Rows from block 2 of the fusion encoder of a small model that answers yes/no questions on an image's attributes, named by matrix and row number. Rows with one number belong to one neuron. Each number is 200 + 30 x the weight over its row's rms, rounded and kept within 0 to 999. All counts start at 0.
Before each neuron's rows are labels from the 100 texts, of 14976, where the neuron reaches its highest value: "fires on" is the input token at the peak. Only what is clearly more common there than usual is listed. The data: procedural textures in two colours, tilted and lit. In brackets: how many of the 100.
# fc1: MLP up (fusion_encoder.blocks.2.mlp.fc1.weight, 768x192), inputs 96-191
# fc2: MLP down (fusion_encoder.blocks.2.mlp.fc2.weight, 192x768, transposed), outputs 96-191

fires on: "triangles" (42); "crumpled" (17); "looped" (17); "zigzag" (12)
fc1.193,221,199,223,203,222,195,221,181,185,235,240,261,198,182,215,206,203,213,176,193,148,235,225,162,243,186,218,198,198,161,204,162,195,138,226,243,188,210,190,195,160,110,240,215,169,226,193,208,218,214,154,220,200,165,166,220,198,176,127,231,228,232,184,162,205,254,195,197,193,222,216,213,165,191,145,257,275,171,201,167,184,217,231,200,171,236,173,228,152,166,174,186,220,172,244,172
fc2.193,201,178,171,195,197,139,234,184,186,168,155,183,224,262,157,196,157,220,123,176,228,151,222,232,222,166,168,230,232,206,211,226,188,196,230,136,215,207,276,233,185,250,181,213,172,217,209,199,192,164,190,178,262,178,222,202,178,204,243,227,193,217,221,172,161,240,177,174,223,192,199,233,197,211,245,173,183,247,177,166,173,213,199,199,224,241,248,203,193,185,215,147,167,198,206,201

fires on: "wood" (39); "crosshatched" (30); "furry" (8)
fc1.386,159,234,261,145,205,190,202,214,193,171,163,183,167,272,195,171,196,125,216,192,196,215,202,188,232,211,188,170,229,217,179,230,229,213,185,188,184,166,167,164,205,110,222,169,202,223,199,207,213,187,179,248,227,172,177,195,197,211,143,221,227,271,132,232,220,209,196,155,206,207,193,181,181,196,203,166,174,208,184,222,218,188,263,143,245,260,241,182,213,176,194,177,183,210,190,149
fc2.386,216,217,142,276,188,213,231,255,208,196,194,201,193,172,220,247,149,226,200,192,230,237,186,210,194,166,170,205,180,220,193,152,201,207,217,210,235,216,207,188,152,231,210,201,184,204,163,225,189,238,220,166,163,179,173,226,180,226,235,204,244,171,250,142,218,204,177,234,160,177,209,229,134,221,215,205,243,158,198,160,184,204,244,216,217,212,169,227,231,211,172,178,246,167,214,250

fires on: "wood" (27); "striped" (19); "labyrinth" (16); "furry" (13)
fc1.643,189,222,209,155,145,167,195,198,198,203,226,214,207,212,227,215,171,204,251,172,170,225,202,146,220,206,253,208,208,226,184,255,182,241,223,169,161,248,249,214,197,143,246,207,141,221,235,185,198,201,214,237,176,227,213,208,209,207,193,178,229,154,210,203,188,188,233,200,226,195,149,218,235,165,183,252,217,184,196,203,237,194,126,174,166,172,219,239,194,204,216,161,158,245,184,192
fc2.643,196,224,212,172,208,241,145,236,213,263,202,207,206,205,196,217,219,202,202,197,151,221,225,238,136,223,176,151,155,208,193,175,185,151,207,196,224,105,104,240,192,225,138,213,199,202,212,208,196,200,172,177,252,198,160,187,148,192,218,206,170,224,207,243,185,196,199,217,147,163,215,218,179,196,209,125,176,206,196,182,160,218,195,203,213,209,174,166,220,200,180,248,220,219,222,193

fires on: "diamond" (44); "checkered" (19); "zigzag" (8); "triangles" (7)
fc1.707,201,238,218,180,209,182,202,187,191,203,228,222,250,210,156,209,213,146,239,195,157,179,187,167,218,216,213,244,174,160,218,230,185,218,174,215,184,206,183,237,176,150,208,223,206,219,157,110,218,187,236,237,239,144,207,138,233,179,207,189,191,208,180,197,154,174,165,239,148,235,203,174,147,230,168,221,225,189,106,214,218,180,209,202,170,255,274,207,225,240,184,210,227,182,179,181
fc2.707,241,174,184,185,189,167,185,199,191,171,195,140,153,190,143,155,157,228,189,201,209,210,187,213,225,232,206,233,237,254,168,202,222,170,174,229,209,204,214,228,218,243,198,227,188,224,224,240,195,244,252,141,186,266,248,184,179,204,199,199,197,184,203,149,248,232,221,176,227,138,170,190,255,194,238,139,166,241,213,214,182,178,189,197,251,179,155,198,167,170,220,206,179,192,235,221

fires on: "wood" (28); "labyrinth" (14); "looped" (13); "wavy" (11)
fc1.318,230,196,201,219,205,218,188,182,212,222,204,150,189,244,198,203,130,238,210,184,247,181,177,216,240,214,165,186,173,162,221,200,177,187,153,182,205,253,235,229,181,207,181,163,174,247,243,226,185,253,181,235,190,172,199,225,131,199,235,210,256,173,185,219,206,212,200,217,204,209,233,222,182,221,228,164,219,205,220,245,184,196,228,186,158,243,164,200,217,214,193,212,221,195,163,220
fc2.318,189,194,201,176,201,221,199,198,210,161,251,172,233,160,205,191,251,192,240,241,179,202,261,187,154,197,267,155,209,212,233,187,257,206,218,214,166,178,145,186,167,218,160,239,193,164,162,214,215,144,219,156,192,229,208,195,241,178,201,252,218,222,174,188,212,201,168,200,204,190,160,248,160,201,209,204,204,192,244,220,229,215,146,212,256,138,231,210,201,204,176,194,151,233,246,202

fires on: "triangles" (49); "brick" (32)
fc1.311,213,144,197,195,207,188,222,194,226,169,196,238,248,204,164,171,229,211,228,155,159,195,180,181,176,146,256,183,199,199,231,237,211,226,184,205,188,198,188,248,195,184,185,201,228,199,191,259,202,198,185,267,207,245,216,225,208,250,190,185,155,237,239,209,160,182,188,155,196,182,224,167,191,235,195,219,211,200,189,233,207,227,208,194,190,197,170,168,227,240,266,205,220,177,182,230
fc2.311,208,209,226,223,175,197,196,192,198,157,214,218,153,231,214,203,198,176,268,198,166,201,217,237,144,241,230,236,199,188,187,165,225,215,200,180,228,133,256,204,253,167,185,213,172,230,226,198,210,198,221,158,194,175,183,215,185,188,203,231,212,247,200,182,230,206,189,232,201,231,222,223,235,173,247,242,216,233,174,177,237,170,209,120,214,193,202,181,132,246,136,150,207,210,203,197

fires on: "triangles" (48); "looped" (28); "red" (9)
fc1.379,217,218,222,176,199,178,211,197,218,207,177,158,228,212,237,198,256,230,195,209,174,171,212,217,232,207,154,257,219,204,271,172,222,166,150,174,184,201,201,231,161,135,199,239,192,228,234,157,196,200,189,231,195,179,224,224,219,131,210,174,202,191,201,213,200,180,177,188,160,151,196,199,165,201,194,168,250,225,141,153,212,211,257,219,168,238,249,210,180,166,202,230,255,220,244,226
fc2.379,145,186,211,233,191,217,204,181,157,127,200,225,189,201,246,209,166,194,209,204,246,213,184,236,148,173,238,119,187,194,233,168,218,213,239,218,220,200,212,246,227,170,167,148,196,223,191,263,264,221,232,191,177,216,172,198,183,232,171,204,220,153,179,194,221,205,211,223,195,258,156,181,239,234,173,192,195,169,148,174,203,174,182,209,215,182,204,234,221,184,198,192,208,187,193,140

fires on: "wood" (21); "striped" (18); "wavy" (14); "rings" (12)
fc1.154,224,157,208,187,206,210,226,200,181,215,184,161,168,204,133,210,162,223,193,102,203,153,226,155,224,221,185,226,175,251,168,200,204,247,213,170,219,195,210,189,219,188,204,170,174,240,199,230,242,197,253,196,215,140,218,146,175,218,182,217,212,136,191,205,235,209,264,228,158,219,230,179,212,202,216,250,232,215,148,169,220,199,216,167,219,195,154,190,262,208,181,180,232,210,205,210
fc2.154,195,228,157,183,239,172,211,165,216,214,226,187,197,193,223,202,234,190,204,255,178,191,205,178,206,189,230,171,217,147,235,182,199,185,154,229,229,224,192,156,209,184,214,176,247,175,197,219,201,212,198,218,172,261,215,215,223,165,178,200,162,238,160,184,192,195,173,260,220,171,177,209,229,165,201,157,156,181,199,242,177,201,213,210,196,217,258,154,185,191,233,210,180,220,234,187

fires on: "wood" (90)
fc1.331,147,221,196,192,203,192,194,165,156,212,205,139,170,211,211,181,161,174,169,203,232,166,237,215,149,218,184,183,239,236,184,196,189,225,210,195,205,230,245,177,196,219,129,195,209,177,215,196,219,147,182,140,198,189,222,194,208,206,144,182,248,153,198,199,152,205,200,229,200,199,165,147,203,189,220,205,185,180,232,168,208,207,195,204,206,151,195,197,199,186,199,177,244,250,213,228
fc2.331,231,153,198,203,220,208,172,215,170,194,258,237,167,142,156,260,224,255,216,212,185,155,161,193,188,212,229,226,160,204,184,222,208,189,211,229,176,167,181,241,201,219,215,217,197,231,175,141,174,252,241,159,213,142,204,244,209,167,247,195,172,203,239,209,216,168,187,188,183,201,192,213,140,192,214,172,222,203,205,245,160,188,145,224,160,214,211,175,162,198,211,158,167,192,174,215

fires on: "diamond" (24); "checkered" (19); "marbled" (13); "cracked" (9)
fc1.755,253,198,220,198,180,183,239,146,179,220,181,212,213,168,179,172,261,186,113,202,156,154,189,169,216,190,199,181,178,198,197,194,206,166,215,197,216,202,171,240,181,191,178,185,193,230,197,200,148,188,143,250,236,172,198,203,207,165,207,156,176,179,220,232,203,225,200,196,215,175,237,159,228,206,236,202,193,180,133,238,190,177,169,224,226,160,226,214,200,208,166,210,235,186,130,177
fc2.755,186,208,148,154,241,152,179,237,150,200,196,217,170,220,184,176,170,249,189,224,211,192,204,181,207,186,210,180,183,190,206,143,206,249,206,196,131,173,240,212,255,170,215,237,153,240,206,209,221,239,193,125,227,221,239,221,180,159,214,226,181,201,186,220,184,223,194,220,249,212,169,238,163,167,179,210,184,193,201,250,184,208,229,149,157,240,209,223,170,134,199,200,186,245,207,107

fires on: "diamond" (13); "cracked" (11); "checkered" (9); "honeycomb" (8)
fc1.245,220,216,206,208,221,205,178,209,136,221,203,215,181,227,172,231,242,179,210,181,197,163,216,182,197,179,161,184,181,196,208,224,168,234,169,198,200,145,191,225,193,222,203,175,220,220,252,194,179,244,191,189,196,220,201,193,153,212,230,231,213,219,229,224,180,225,146,170,241,147,236,142,207,208,194,146,169,132,175,193,234,160,196,249,201,174,217,228,255,172,196,197,221,137,227,158
fc2.245,213,201,269,147,176,208,227,192,222,205,219,219,186,188,231,178,196,165,216,176,215,194,207,185,196,237,232,219,195,207,182,240,197,183,209,192,197,286,214,188,252,141,231,201,202,190,161,180,180,178,228,230,208,206,172,219,209,225,160,196,182,211,218,223,201,185,211,183,171,252,194,194,259,179,198,245,222,211,192,246,169,217,218,115,159,192,202,182,128,208,153,218,190,192,234,282

fires on: "triangles" (29); "scaly" (18); "spotted" (15); "dotted" (14)
fc1.120,198,213,211,219,218,216,200,222,176,189,210,166,208,175,214,191,170,168,194,193,156,248,251,236,216,163,210,196,225,195,216,142,219,238,160,223,189,257,195,195,190,202,179,154,219,232,291,184,178,190,188,149,155,208,244,213,212,155,184,173,185,232,165,225,131,169,158,224,235,178,214,220,204,175,219,189,139,197,180,169,198,162,204,225,171,214,233,171,218,254,211,208,218,141,236,227
fc2.120,193,224,177,161,191,214,183,153,211,184,197,213,168,240,207,238,210,242,204,158,201,183,153,201,186,195,151,269,185,198,192,219,232,190,275,193,207,167,249,192,219,225,193,224,172,186,146,187,162,219,213,214,238,202,187,186,228,243,185,201,244,228,164,200,218,236,222,229,170,229,242,176,208,180,173,242,217,254,179,248,197,227,214,170,205,224,160,239,156,174,173,162,232,175,145,180

fires on: "wood" (32); "coarse scale" (22); "camouflage" (19); "grid" (8)
fc1.0,210,242,227,230,204,197,210,229,142,128,206,209,198,195,207,257,182,180,198,242,136,191,187,243,208,154,191,225,199,175,203,168,194,209,156,169,198,166,182,190,192,189,186,110,200,246,166,251,245,229,176,228,199,213,204,211,211,202,157,133,239,182,211,252,178,162,193,224,208,222,187,229,235,204,170,193,178,234,201,203,158,176,182,214,234,263,243,190,211,155,188,220,192,195,175,174
fc2.0,179,205,170,186,146,207,259,178,252,241,197,178,169,185,187,224,187,264,165,169,240,107,258,180,239,204,189,265,202,233,217,247,188,190,237,183,242,236,243,207,181,191,207,273,202,217,232,233,201,217,233,203,175,205,233,177,229,189,212,211,168,244,174,192,209,210,190,251,207,204,249,205,142,235,186,249,214,229,184,228,190,196,226,209,194,169,204,236,151,261,188,209,216,200,194,250

fires on: "wood" (29); "spiral" (21); "striped" (20); "rings" (11)
fc1.482,188,252,219,145,201,158,187,158,221,146,225,228,212,158,237,193,211,185,177,197,236,207,152,204,192,220,237,231,244,189,198,241,180,171,166,172,200,181,173,228,212,198,248,209,189,224,220,194,238,239,239,186,206,254,233,175,219,176,177,209,227,190,213,218,215,191,212,170,205,194,208,223,212,224,208,180,140,163,242,180,186,174,149,189,207,235,197,176,184,211,233,152,178,234,183,160
fc2.482,229,151,203,211,114,200,209,236,201,248,191,198,177,253,200,227,160,255,207,208,136,195,258,213,195,191,180,124,186,213,204,203,149,184,203,218,197,214,244,171,187,210,174,185,188,190,182,203,220,153,128,229,197,188,200,244,178,220,248,222,142,167,188,182,225,170,219,253,220,237,227,191,190,183,172,224,254,239,215,202,199,210,223,239,219,192,203,221,171,161,188,197,181,156,210,228

fires on: "diamond" (19); "triangles" (16); "honeycomb" (10); "woven" (8)
fc1.562,255,184,245,224,180,261,141,189,233,179,178,205,204,230,166,175,258,190,212,179,210,182,195,208,202,213,212,202,175,208,191,246,182,213,154,223,222,191,210,225,153,205,219,236,185,146,217,157,220,228,237,192,193,242,261,267,208,220,200,184,165,240,205,187,156,204,217,224,217,210,196,142,190,140,215,202,199,184,187,201,180,175,188,220,177,202,160,161,168,212,193,171,254,187,135,173
fc2.562,152,230,185,166,185,180,216,211,206,193,212,209,246,181,213,168,164,193,99,203,190,208,153,167,243,164,213,215,224,207,219,222,208,179,203,240,210,251,242,206,208,161,174,196,183,218,190,174,220,227,162,216,192,206,201,185,173,231,194,208,222,121,233,220,225,205,176,169,158,152,205,264,252,232,179,181,207,220,127,136,255,213,165,180,181,182,229,175,251,192,247,253,179,200,222,228